Weights of a small image classifier.
Model: 6.26M parameters, 48-pixel images, arch gmlp, norm layernorm, width 320.
Training: soap at rate 0.0017, 18300 steps, held-out accuracy 100%.
Data: trained on made-up waving flags, 195000 training examples, 12.0 epochs.
Rows from block 2 of a small image classifier, named by matrix and row number. Rows with one number belong to one neuron. Each number is 500 + 40 x the weight over its row's rms, rounded and kept within 0 to 999. All counts start at 0. Numbers have three digits each.
After each neuron's rows are labels from the 100 images, of 14976, where the neuron reaches its largest size: "lies over" is the class under the peak. Only what is clearly more common there than usual is listed. The data: made-up waving flags. In brackets: how many of the 100.
# u: gMLP up (value half) (model.blocks.2.mixer.u.weight, 640x320), inputs 0-106
# v: gMLP up (gate half) (model.blocks.2.mixer.v.weight, 640x320), inputs 0-106
# out: gMLP down (model.blocks.2.mixer.out.weight, 320x640, transposed), outputs 0-106

u.586:458449542475469508456441513498473443473525536546493471500433466478475512518406551537467537550570553474569423527563475524476569486471455566559480480501520548539559506579505534494512496448526521449563515484518469586538462471553590515476511561467496449515483424572534496576452442469429520534539505539459537527467525520487503
v.586:531459498509488510598557530436474467514459408479448538552503475470496529513460476495481487491458511504570539393498523497502462536547512468547477461478363480538469624501507500545506463471568455557475545429536531587482438503516494496525497455529498528531482489457558560553534532472479504453477485479476530532491500549515479
out.586:518441608539495460540453489515547537548453438477504472473458560594492498465519530484526433488463503498459525480490526514535481470491496556481485522447534512496479414445449525525483511531596457478514501533490498481449526487532454502461480484490494548503482535530526503543497485514466433578448584429454482547552465568598485
lies over: flag (99)

u.362:469464483488508482511470477512566544481438560471531463458522559422484554517590455390548533554585452475542508553428552547495474500549440450507459558506432425515469469518526470497460526471497496526455472511498493499487537497484538513530513441563505486456508502526472506551503456492500506495412553559516481470494541605436533
v.362:491457520475545553486471497504579516562525530481482592426529489469446473518505506491542529523495520567426505463475526557396440461472480505412537471553437452540489522471523597522526523461532467503491483482412450513464484429557538494488532493422495506514443546499438432566510478549545497493519502485459584500512483488494471
out.362:496511466577514481486534515542486525473598497485495476477487613492589434555474484480476526508405474540441526547524465614457517512553490483446551500496491588469542452551462508546500478447526479547476532517540455469508552417499447493557466463503506458574485523413493481494482484516422555469486549484445518500487511489487486
lies over: backdrop (81)

u.24:456487529483473423505515431517466511487510528412457468479463482506516557542514510441503490482528480470557550525479520425492567479483498468443507511502499539475541531492546558526472447466499466518543492552519519447471570488444488561497448422552459437459446568507501462495524588531532493502467540460555505451504496496522521
v.24:536445474519516537543490389548486549453466460570496480417519513456519451496444490552514504504534471474519547453575482451511534479497510454548491461456504458465500460408478454469518449540398502475601537502532524506556442472507465521536392522519529459532454490547567499485436560453485561459554464512503494515560491432453561
out.24:497491517427576399536517479397515524523489470552479582536585508571477546515531552433486464447466564485471491491513432459564483514479550490523433520483487519540502501440496517495541490594483485509541530537549513444521445503487527464489524555477486477463514541447443542503498473465519511521508447513542507534420469520486558
lies over: emblem (30)

u.349:475588564446445463486518483432487507495469484491505526500510478564600573536459450507537428577502522506491578429501455523540491446511560455565564480417417590547456498468585535471500453526513478448515501467469489465534505482485570482486486449525495452438511495528450467494502442475569500488562573539525512518475563465536528
v.349:514511451469571527513491472493548527425510558531530551541557629474499466460532511529464554486475525544520615572509532536478537505507521490582413511513594468468536520482444496469483471476520527550536471461467460464519474516414500497543544500471501521559545416429582471477494571570501514455466515505489596543512486470458561
out.349:439463364428470532562413494554518494504475541527429424496502500492436489494510497547481526548495492523473512543494442541387413512461492544495533557601473485419491464422465438465492559512404441504436413556504588532470473484516507512536507596526506503514534493530495481547424552456429511423467531543480525518456497540547532
lies over: flag (75)

u.310:444521467523507440424530511488462450544464535492432398554517490510488511477464502563483418494480567410485480530526513546450490421421548578502490534567518608552470379422496465498528447515543515456526547502514461456518499534506536501540422497512583547515467526484448589500502515541456509512451555489522532524480416479490462
v.310:574590558519470499449474537501492503489508497453503470519495460556404548464497531455488547591439555520582509560493449490461511472508529426491479399553513423476487569489507487516492485544490478529574512531493500347501457522488527517535475471493493477531535528508424502449454477419464510560410464538553497469490522479469408
out.310:507527483507528513469493439512466511512435491550526502555514535449507484451516474527523460483493510634461496427508475487588504524505550479538470523496503491471431527561422510438502494528528462575561487483490486497480569496514500533465453501522502486503536501501487465465489481510559490464551536479552507607489496480550435
lies over: flag (95)

u.466:569487570468511543503514485501500534511366497536464460503505479466557490452532508493509479588451504471498595409580518518475443413556572543506512526497463543431530528529478500473438478541489546548592466439446537411491460515488446404469509464538479497513481531509503514414462438564485548459541542493520550519542493503490560
v.466:511504518463454509562462541478543584541475482560548494513531543489472525475525468606472478494470416447468525489491474472538569587489545495495530473476502485476436513547484461493510562529505483484509527519472544555561475542425417455606474509440561511490524567490502496488540507481493546519600578518497484542472482524408505
out.466:462468547488513491544551562531485446435534506450474510446505522590467485489494561533429556386538487477542457552539527512482525607468516413556524485514473522510475469446466509467446569498467507541447464517461525467502512485454561485540490449572467463517544453461506417493484546494545495486443519528463502453490487508449435
lies over: emblem (61)

u.213:433448507442472557459431526493525559441499555496501485460462442519398545448486541483460510533507445457451447493476500464484523508420518501557523477461442513523509493474473457493483463463486481433457579541442530505455540493539528532478573553516496507526550464443417443476553474493570620467482531528481538512539508448552431
v.213:446541412554505453493519464520517482493378552529542514491456474497606475509519449541500547536529502491531530525484452448551534485492500466521535526449459462474532495555499479553541508511492550484439562499521559496485584544512533489457493466460550474442521539501491520553437483570516480558461476529458570493558490539480574
out.213:510522441572482481510435507517520499494490571562496472548468482489489518546498496552534498532481444504480457460410597494537455498476459509462535516493575508505510527515524591434497489556548533451497517559514473468574442457461491618489506495519482497407466518512565478503557475559477539499491427484565500443528476528458480
lies over: flag (76)

u.610:499499450536570436467441481525548483583510513457461533446493525490475507486547482455506546470472534527462480486544572513502543493400534517570577518560527450468444485557547528473507403524511494466500552541384532539492453545558470498500515489509514453511523490528542531561439485455598480512513492465472496549548529571472503
v.610:493465429477510542505573566481518505522523458501439545507552499572536444425512461490525418580490543526499507524470470460569479521446522517535544512471488503560586537522465534512495514486482467470533483505515463481484498515475501546445449473450470446542496445523519547509507444510602529500521511483516497466486558495471450
out.610:554538497516499522495494499544457502485469442500587517528380484557523493571496452570500574513560530477572473456542536539559507492552500557549459495483488450496503537469545475450492558456467505516494452500471500489473460459442520481533458569522584482461494537537472520493540493545566522498456496557537561483477470423500471
lies over: flag (76)

u.592:545505470508541468480546477489508430551555524513496532456488456472480533448517525457459490523445559458484505503517530471527458467506480507480488448525562541530461454577591391490439537539520526552464460519543506469507461507528525456516552547440564494514494523493515502461473514541438525475534449493475453522452452515520510
v.592:431574437546410619538530499476509454462559452486530505454555478414492497549550464538502474500564478542508525535487521538563459521492513471497507495473490478499553496495599515500451446524536437561481545499485488522484507517501434576502495527545464451464530497479514519473444492500521462490499502514513548500509519463518499
out.592:598521461493467496483511482527469598552448489483505508573511565459544485475514514558552516530520437533521487470477431448522509511483490538514615499527458504506480486522434484427542559524495457472540456574455503579447540505514450496475537534529567466519507509558479434523514514532500518458504480482551460500518463518504453
lies over: emblem (31)

u.242:477503546489526499547481486448495456426497471518519521423469497524527555472538474520486504491598479491480454455558477564509433412516409537511543542502514420483487442518523407507426466470544536546445546452452455467564450504461582434491460494501541459505547493479499539474507474506542545524443544499544528525469512531543420
v.242:523510482502556448441610424479458540401475457439494535462456522482451513448544528515457521591542498491503481536506448450554522489481495474491513514511500478503449435481477459517506483525447559488515465510482456521495453560419520533493428553484449494510569502553501498436510576489498477398482531499532491473588508467470529
out.242:388453487489512512462526459535496544506505405511508514499454418505483547460565476543512486485524454501452535447514576485459514486541566499399528472485516558462506443472470577536464527544574576516522497517559490519525489457445399484478446508504431536481493529412475434463525498517504550488492505560470519495466515557444409
lies over: flag (75)

u.535:483461468492539410460464426552525466519503523487519557510613491512505453484501456516522503553580479460528486528535527494534562482444482480546452451492458466480500468494504521506493500580538544578513463537540514457560496469517481477499513565492509463501582464449472496470493482502510565475535549454476494570448531563514397
v.535:483467490494451503501550464466525529544475503482581491486455412506518518534505528456413467497564530502563477485450502535547512595430447490585471529531475438521432494574496504502560545552434536494503578486500485540453515562478489463511547442529415486450499492549531529550488539460443500491483461516507405521479501522516519
out.535:475535540524442475436488458547475424509464476544515496514462592510433503509604413609506501528459483489495504534446505450510442458526478444510525479522480448508505401568499411466484508525500438450487433449537508469512505508477514500489545507491545521484464479533575485474510549487506485418503555530514523464525530510569472
lies over: emblem (53)

u.342:514516520537540538508509604542537485539525491443486435533503556489481465512485473449521473497538484498493446536435500476482501419560464480448571429463457480574518447506529508478565481510474432493454481434421507542435582518505513439549474494477491504522525530502472472538558426572505491445512512546562488513529482412578532
v.342:512460502418519521435505488555509507489580423490436515444537537562502489467522537436439538556447474420484490543407522470422498502468508451438480530476475564480483534502522490507476509519454453559569541529509495544503448499515502578538509429491506486479464533513506567525496428502534533428573497414491581514499467438534482
out.342:495539479512530488470420529509554467518533484473530568439437439443457429472444473476502510548441484513464445490478452562556423549468565554500510512595517515472454431491505475472490521423529533542477472477531450522530540488453488479524489515544464544531514433407484525477528524503488549466548483517512549423484514541463452
lies over: flag (87)

u.338:583466507511496560449439405478495512449505455477502559481503441550519472525500473518468533485488546468518541524556465462520532481489435542456486493556536469440491461503502505508466507568491532532495498527546496571515497514525492520594527483527550476514497514573502471443481465542438517465389489437507432470492463561447463
v.338:517494496485478455424411529564529475467490511469497558566529480497438475529483534490459453482469471494524414501477516465561460474439560489506521500528529477464441462439496527456540589509460453566487493500559549517586542496476394557527529462547472418498502511439479459560521524468486548469547502502459522541433512454500412
out.338:475501500489573521477491528552475466494551508505426487442479428474452512487521539505456590488433456494501532463523432516482524514510561515472524545513530558464456563511525528476361497476436523498503433546520480474495512487425490502560481449539466531409463541509588524526533404458511529500543569522518519568563500549494435
lies over: emblem (50)

u.286:489486520477541537564511514490444528561516526541497516469569496498525407506417460462439454575507553545501497510492493429525502524500454473439460466511503423499486475505486512429497534552440528441515497474500500551421540440571494505565530427453568498511521475511505438506448509502478565477512433519426485521558457620497486
v.286:555534485439504430488563520475484477410478471518427461406464437511529526492519506560461445487479544428524482452445509462478450522432560560541507537506518482527474434480398491438470562491443451521570460468556507591544577512458550538573577560483524543535584492501485471501426497486529474480546575460466517477552517490504463
out.286:537479550545430540526513507508488414502478497565471546477477533598503491543397454500466541549539446500470472438528474526549519490499474490528488497440511505524491472562456463491434521486469515463519428485480492424444484450453510568509501493421604471452498529401477486490539403567506523536522482463541395490403547569511509
lies over: emblem (44)

u.489:516537514434492526558418518517515459530518481465516552474499477446539433457429493337568516541462450564457453486462519471441468489409497481495489438449409489486438497472542498512493493497487498532525536459461563507515578510467527455505457471490546512466461495488522550466481555486492510511532465417420510551451528492525536
v.489:561557508535510474522478515549443459491660562528537437529551382508444500452492482530513511524513514460522436491482462452502487532482541545509484529497510463524518484518450495519484530531537521450516494473447473472502529514493513494502520511548558509453593523565465406559518489513470494530469506489495510592476503431486497
out.489:459512484534448447535506500494511424523517547437430522578523452515463551542544507612473598535552536518472496523519485525532483444502448450498478572589471451514499459508541507499530455496457535555519520451551469515436441456537426556499491498602481481497544520495462496421467546452508473403511439431390453540520494467499478
lies over: flag (98)

u.112:460510513540523543547531499483545483542401524470580420441572560459488599501526499470555416525470452544501512527519500457505453501450565488540516476417519490485536516490488487476515431530416498495558522433518483457500532499458495500518508436485508513509470501484548487542490496501551505448457509521513565544480467477557514
v.112:499525487530452521502484460539538529481562509435475527474494519523486508517524510440601475508563553483548469526524503514491496577469512529515451439531558511437441531574450488462474547476502483406475500513514533568532510456504475524493491504505526477463468526510551509416494536432536479475494562453540457547557526609494512
out.112:467511475540533552547508575534475554534526473509511511594591502446531489552518479480496478564538573461462486559430511508457511522454527498469566475498485492436482463523539463536519455542484491494478432507453486516554520581446490485554502461491452570478479490446436573513514507498507518473457596537582494513492547508517423
lies over: emblem (39)

u.263:507503493491487500434456498430447537452474492465521459453489524469508479444525470473429484515540485434595491570515536524454546537561429472496435462536506529602490518482487473467497450465522536470514428488488514492385500549470514445478454543497491502503462531486488566568593486458509565536502489431536505444482533480508506
v.263:485525470530542557611501474507489532463579522439536485547466587469483482460555513460506464465491478456434522462486505527507530447495489495424496479516490502506521494548474456555484540532484491548515529564552478515469499499595462467505449375443477559484594559449502480490497443458454571526548556535537586495553499461441496
out.263:534552543401496536555572506502524517505484524525545542496534456485485605590431484518519453568561492522490488456518523490547459508515484575497466506444542515537513513471481559478552547505538606582470437561452460467503566516496443511530545537473567504475545501511524489543433576538561493470497485468520568529587470452537512
lies over: flag (97)

u.496:525422465433451538483512526497489465488579465515545443489520477457510524460493458602415526483471453542558488478503522545516482471515516601533499544431517498448473525526478510512527551553585462458517455488558487500476526598538490470485477544468576491483540482541415475465489510527492615525507519414510490515506504501498420
v.496:505537510516571441497504483497445498452454476454499529478520448478511497507496536422504527499478448483498471505482515473548523492464445477544527551561512429542526499457495518472564491467499541576453533493494509522487519460518504424558504551456517531485435493512516540554429520445545524592495494502507496542487499534443468
out.496:518453490460497477481557495516487525481461462543495520532471475465463583462532513502477561518482494505590518566442585449507494486453480457457512472556511466513527470574512466464429506451519526537486575562633447529518434565479508452514540432437524538531521451506536542502494563513480503463424393476444488503452494545530467
lies over: flag (94)

u.583:536517484446511454558514502484545535499548498520474485549557530490409518423529474527450461540503559541499419466511459541534501473460483499455524448568524535504524489536524462481426497587487468537532568529543528582525503484523461475451543489485632512536427588446523561509562487511471500527523435502423555525538515532488499
v.583:510519451481483467466432498509596537491405567484545576503514558536440541452495484580543469543501452560508567467469443499512473444529452467472490458533450563510463482495495490611524501413543493497533631499532582489502559481481456583507511484434530535420482455505497513510512489468509454472478531484455478492502500569484512
out.583:500461471568468520573515556574524562463511442544468474533480507526486470458580518510492556412445537504517480519488481464541480497424577466457491442506525499439495511564477524523508463458459448542509556561472544545482480540481523502507530467467506551562510431575524546442543514488450413405493530517554534497481532531510452
lies over: emblem (37)

u.59:493512523526578470534524536494455507556545513485519525447534473455475558550503477486536527463515479522577508575476520442503511523510518504556542547483465561445400460464547527406375555486505525477530473472476487490537488502517467480516519490539484505427404519528527471432481536505539542400552516534455479526488506456542481
v.59:419552472451468533506517441521502452440472513501488508566505548494558568516483481473471543574495579495567499441518507540535465464502544480474457472536499540535559527576483494594501530503517508535478508540509443527504507520562473526508465545452511551535498530525544465544480526528505509516479513443555530519504538443503594
out.59:531511525490532475557443455456461507515438417510512457504527556463515525446515493492546486457546556486429541462459496448498444466475478498450440522482437473530530523538491492486593522506474540475501508424542498494514548501554447524526463487457466477516594476477483458481530530460542585513411479481524562569477515512512416
lies over: emblem (46)

u.539:540486492499509520513460540565537551515470521568511477561489478505476522454541510488521414526420488551472521439520491507533491463493470533455503504509498567489510432498415468490500600488603493510481492427498554456537526521497496441480532482479507443459539485552483517516543498536484532481472452476435437538493530461500498
v.539:482509458484532470482455427540533478499501476531496481442473467491518493505496509497524479498423485522480477487545487531490511446448509522513551466478451474518464520476473541508477440484414581467460482506522447532516474459458553443435488439464443548477524481474471492482480448477490495483473527477533505529453496545476500
out.539:516478488446481475418504449505552502476586512477514492579476487453499504487513516466482571544487467526508427462528506488570498564451476474455471470486514461502548516519510510564469483482555455513501461512440434518524416502504528504559503503492525568487545403461514473497488493407459476532499488531498526517492454491476475
lies over: flag (93)

u.124:537496536547544507560534459498493522456495495543442573422522533520481497520540581487526497516546484572495492534538523536542556526507535467502504467467489513547591445526628515487483440496501429454502474538546430484455513538429605509567472472583535477512408545562521493513512489503496520474463438535462505454498447519570538
v.124:445505496526526462513534458544598475509510462536587509519460536519526500510513504454508561465496534550503461486506469498538419459485460458523503510468512510498450556499510512492500497447549532504444527488461498538488447588455482523455440561544488495506520545464552537487499567479517433532459464451444490598542530508527479
out.124:538434467446466457520497420433502480546546515441508483532494500527504567445440469504444523501541521478463488498495532427492573574528458511530565491523506449489442511458513436581491492472458571488439474580472475415531495495505511527485602519537504471473488472504525460495462483496515533479427472544629483500482488478482495
lies over: emblem (63)

u.359:455592559527490506503509466471510503547519450454521494435465415556502532455508445450518465571482455565444442529522456553482487547482409518454530479480537549501460453479509515430488513465560475456455547467493467430488483445506487529471521462538551512461410519569449475477488481434526576493497509478586522476545566458526444
v.359:514557544612515532556551496502467446503491486517563494481475383501461490521445468419589511517512446497476523520551482482520490522504469507521528589482507506442420476428495507551429446514498471500449521502531517503506509498569458531546540500519555505485449574543415469526467519454508526501567574526515487508467573474524562
out.359:473516427480441462429493511506550442537528441543553496484493505451479513478503466477464488523503526499520474465458500463502557516546456530412494467532467463535536536466476506536542453453539568411532494437435432492468521531496549490529539593538491452513486498488522486521520541460507519483530504505580469446450516566487481
lies over: flag (93)

u.530:572539480511503542459566447522462549449516558466489512521548553513497449534537529521475489507511503506511553531535581441432512498493565546526513477484510428559563567453557461547560456584477547514461495590480481542479457439412500556529562502482497526482477497557451514501485554464542492516516488548471490535459491557493513
v.530:451491479569545503475496511566438459505546403494491499496544459629545440514513542477448449505602500444460522580496550401546489578445549459470492526473577501481455479514487554494538513558491513524442465473496563545503565442483586488539553493464467479513438487544432495543431490521435468468486489508510412535525482471500510
out.530:498498427512497537428526552446518528450581532588489444463486472453547457467522508465514545505544488431496538474547490544454537445499522467411466550542525534468529543520474578533445554439517412505552546495535404528525469528507472491534460491469458522527474510439430420441536519497487544504566442533437528538595503429495552
lies over: flag (80)

u.600:537498425476463529491548504541544439513540484497471488449496505466564527511575476429476455518594533438504588452546522511488542470455504517536471455570471425535497531508521459506521423486527485529449547528491541545556516517509413548462546532541450498427468485523467492517498540516471527513480529573513467545473467453517533
v.600:455496489522460560503488538601467558504494482449491486532492531519480439449490519555531508457439468468517534579483516474454484439504501483433533518507565502498534454528499494497498585480522473528489493546591446477581481474487499461477560463431517519538577482561495582529527625487528539544469518481500462567543567477519467
out.600:481550556533522527492490443489444468490422440517512493500616461525481484487485420570451470535501457562512526533513463530495491515509467432535514542491523561484528522450563489478472471538574535523489474458479483526451428457538491416517483451486473604526536509416503499475492528492530495524531524452558453476485514547450476
lies over: emblem (28)

u.74:510464509523444454491495408570500543446447513558489541431522517474526458428470446564499474498502448440560521441491481505425488474490534534506504448528474468465466513580483507500510530517555449502482479568537587448494551528471446503460433482506502548518443555484541525489513574486466531550489496516498469435494472456434502
v.74:479544484502498462469436434470495458548538539464493503506496464516572534594541565440533451451461528525525517481467507492557429505459572535507513469521517499508468501492466467545537463514564462549432549514533470475490525517479489521499527536411460467545557504434532521562516551492504499446544433453507500546516548485513403
out.74:496552546495462450460504476493463533489410549534457460501540466499523479464487528467533499573516486486509451487508484530516517541482486496513498518418538488571499455512537456516432434450552494469420486443447474480537447588532554489481489561531481505495487490459500502425525489479458483549442547432526473453531447472497536
lies over: emblem (30)

u.87:525489436489488504463499531471492475449531388573479489506539477470452510522480510545477464445478503529519489551526552523432489448456461433518474501519485563583445530512511510454501450532587482521435532493505505530484490459552507451461452513515470475578518455471466526483445470485536431487468520552547427487537511492466462
v.87:455498522465529530506493506438556536463497558539420463510484522489470563539485514498496411489513485565496539473507588457492489480547561482512452440538481484447537436540524490512470525465483497505419509498498507565470517472448548466590449465491477569503466466423443518479508448497543425495451545479459531556449464514459454
out.87:555559540582565476550451471582477381566442494481470530456484462501532488446501545487513511593521572426517464496562479541528536513436485539479480511545512489423535499499446520498416521447492518471521490500490588516525566568532531497553504475473468569466508527514537468514524440455505513471483499487619522467493491509482534
lies over: backdrop (99)

u.284:443546438512506425504465494541470493471547568474459525503524552465462480457454565570443489526417504501446460547466597411447560585490528529497523505540512481527428507529464479505455457451466492520505478435520511545452488482487447569511518503491499477494632551551489496502558595524509498477555536473523489496419572459461574
v.284:546510521486412530466494539478530487538429464440526558511574483518468551508525485528478472485518545475495426453523519534455429412450493511478472424553466446551531475468467470510491504615515497435453569552466484488544508478457482520507436522499504463451521435474492437428420537488444474534491418408535491462557549483605419
out.284:499528428601492515513433518490493494474458442452425469488434511527448537422525527507530507429552499491502522446452443495511457512450489493487503473462487417518477460443508536515482502452484480507553501474420497491516532484481465546488494466412512498478492504547488495492537486360475449542468518525452575451506433472500505
lies over: flag (88)

u.587:570568522517497522443486504572542510482496502511454527547483526544536480482482500547534497499566511519525507493412487552489546450504587504493471466462517456513567502575569402486488510503485506497593507500578511488502508399466520497487507507483580545488502444480493477490503476458438527502535505560477454547489513443503510
v.587:502428562497460505511521459573480492522553536472524471482587414505498425483639523507466538512444472505561561581445473510456532541505566540482496448485517411562535464503479541515521478532511567582512507517466531545584512513473598485542452477479549539484461463529519496482517494473517502506478554516447577471494475538464485
out.587:465492448461534565502487448523432509460469453499483435461506523534531516482513540553533457501431448531518485494549503474549482554469505559545428462485458435523449478458475494535518516500515514502554533456476560599435548499462501480507467517473470533532558488536508520529534461551558525473473516433449448507405456504548452
lies over: flag (98)

u.236:498569428520422537555507505452483496500500488464477620447527472519505450462444559526520508593546533513415452574483430497511479519559471507427480469466537527517499500505496546491551486530553535470537538512491474496561423556432438491521460539490508446518595499467480504452555448449496494513537458446473553486470532571529515
v.236:518455498514523503521527477453470526519465470519516534487487471494514563505522485497553504488390508474529483512485475528500422508491470520471518509466462568525486520471419460514492509518494510514488497528495506585516568548478470410554526506485489545521505476464552489519503485543468539530465478460525506540497446494537495
out.236:459460521481538490519587520502493507464429484451437478519418527549533470558461565520504531480519456448544505467578552526531511593488542514584471493556499525547525463532514508439508542482570486523480510511488543504510499470498497441474496428510511540493588528548467543413481515568508492430452490550472563517496469602526515
lies over: flag (87)

u.545:494504538496480513542438440579533506459606426491533433595506471549506531478535504453457457549562477524461473455490471468533485488518459500527461438456545527541511491468477529487472531556495516434507455528478565420474453497571500491446514508446492541448456524476552519534435449501575510561478530515481499561507443534501569
v.545:540516509508564519488524520463508533507428513458526478562427448494453498467469522495560524430520502520477537518500443532508500485475513451586449549457468516478454482528530402508538564529509551499507550491536515508469489519440539554478494492538443494522488563503511389480527464507550566419573452537513533551458540551511412
out.545:548478597507465483516484469452512565507486534475503540541481467518559457447609483504502495431513461455530478504445475502463617499485544525568513521545520536480522528517467467420481527539521446490499410534502525457518451479463534480529506547565466520488518496554544557510457500499536545461452503490545440447570529483509531
lies over: emblem (26)

u.151:512569563454501497457483486545492454482468490540553433477549442507446488415528554527460532535434537379588424475511505491462515420517499525535550487499436555513527607483433527472492482454471516594574429453557547508512487546517497531549537524480448512559469484474466494462397438495452465514505518581487482488507474416492477
v.151:527512502516509445468523520454554513477482503448466572505446455456476530420505563521471443546489549474525491547489529405501496511461495462450433503560459555497425525552509475407437510492605488505519468453483524556454495500457529490448503447536480445463401437452494444508464579526459490504537484547560539467541492567454549
out.151:508497508469509561474518446488524537556553480492472526443479530540539584564490469521566492463548467594456493489567533552495494529561470466495513520467484478476522580484473471528545541522483530542519481534418449481499467453504507516482409508490524468455559430487546461464497519481509504463433475485530535543493502464528478
lies over: flag (97)

u.193:427435615487535483522570493542471501536532504540499504505520485464431499460450491542511469467483468507481479557520442468541549436538475542465524403426464456454487527502480495476478508518453552529478549439556547480498523524538545415474514508447512495511519538473449513488443527465498534433438490460400548584509537457532493
v.193:540491437449464509573490508482547523494586490532558476474554500488432422513520494543512478520511470467496500530447529593485444541440477491418548470469589546470484450536440499518540467561470540526564473511584482495489589487489479517537513500521563556508498479490524561531457465506465521494476506494454533515532519495506534
out.193:496488429537453459458472479540446461573527557568533520502539488449547560512505549413462527504503503494451543495466530558464500550461549489503497566464425522530451568563539459486561496482444551432508517501470425505449507565544558521458483493534514466503488429459444520494512550582577527461518508552542502433494468483520488
lies over: flag (70)

u.590:548541513500493488440539498505455507506542544496492487544485512546474461504501553485488535527542557501432516511517509520518478504471399453445539437490515534431499485486503517454568521515441454552505464437543508504415499539480506479490511493515511493554460474523482510533510490446471411513512518505533509592482520458482498
v.590:573469497463516583568456457476535491527542500475563491478441476435499502526531518553518469557400505504550510466459526547461451457407537544512471502490462527535547551527461535540477513466486482491499509492483479517578542503510545471545589492529449491504540570522506486543478464427513522533482472496507469485503479508430531
out.590:520498546499482445495470558507521454500421516603515513455509436518555540522509510507475476436464551523504459509536432454472519513404508481541527517514486532432551456482508600522515581450517506506523500503482474503549480506517525514469575538500432480556512461537534530550555538523430520491455483517442526529566472512489502
lies over: flag (80)

u.615:476498467548480543498460510528492498512535530500488479506547501536501503433385554559527469549564530567506413470529567513486465434502511549526607414524532468508495485498461493482580569447512444552516493518514513533506517508527558511518478534494541539512562572488450538499472452423506478405500533404456509538517514528538493
v.615:545539538497496507518584502488455606534442455467497529487548520487556507488492471490499517522505455437477504561503511450508439450499545517465490565529436457493566576487462527499453545453520507512510484476470536544477530501484492456484563508494543464517495491489489556459499532543484532479442539487406443513534554468480505
out.615:468443544539492432555555494562504502522448478570461515467497471464454499453482543555461555526487538517517570553562454571456515525509518485518454436470562454528510534562436385505438497545492488476449525511546563476486481546489475521473468460504567529511530481538567528431523451460486435578484553548536486459501507478451464
lies over: backdrop (95)

u.368:400493576560564454578523535482465524458511475525504412548515524502492466454534471556531498479497476486476483557503470421473513502533450458487528526489488503619519536474445501513499430534544569502531546559566490526460438560439545524482474474535498526514531491509442445518455496523519499525454522548570575568516523513502505
v.368:488538478463491529508500521476518491565439480492518530527480533472443548438521470479528521424506468492545540447478523418436578424543480490486439557481464598520445499547522471560473535532477470564468486494514419397471477491516479535490470554499559431534401507548488486536534422482506460487502465479518414560482484504477460
out.368:435488459494480467460549512514524472516509473483524434516462519531434532510512453527538567509474478485425531433474447495489525442575519462510458518497577426527480503488460494483394493555526453446537555458503443523492486522497475452570505450456539467506562524552420495505512492530480501535590488537501513432455504534470510
lies over: flag (90)

u.295:568493564518503527497543577489515416505521501486522510481434487512441423532525475501476491476529434519459570455517496468507504472480579488439592515614515505422481579525557504572524420547510491496498493544477590546565497535537514428471515538506492530451568545511472481518523506516562504473505468456531463470494543474452489
v.295:546460493479473498518519478538494501473415528510482510489550499596459514492518402484511573471504495510482498457427477531527478497529466476532524502423472426530495442469528550461503536591501511506442546469527399421522503516482536501501538474526518532511434508518528551497455504457521509447473494524514470487497501469525392
out.295:480535460479471546469473506597528544496539442514484482578546492513486470458470466543481502543488534505437491484453493514537549538495483557513447511558416498493452460531468433488508578483547545591508461503483455457506573488540515508590451505533451516573500451506542552457421507556487564549562489559528486467516487522540559
lies over: flag (77)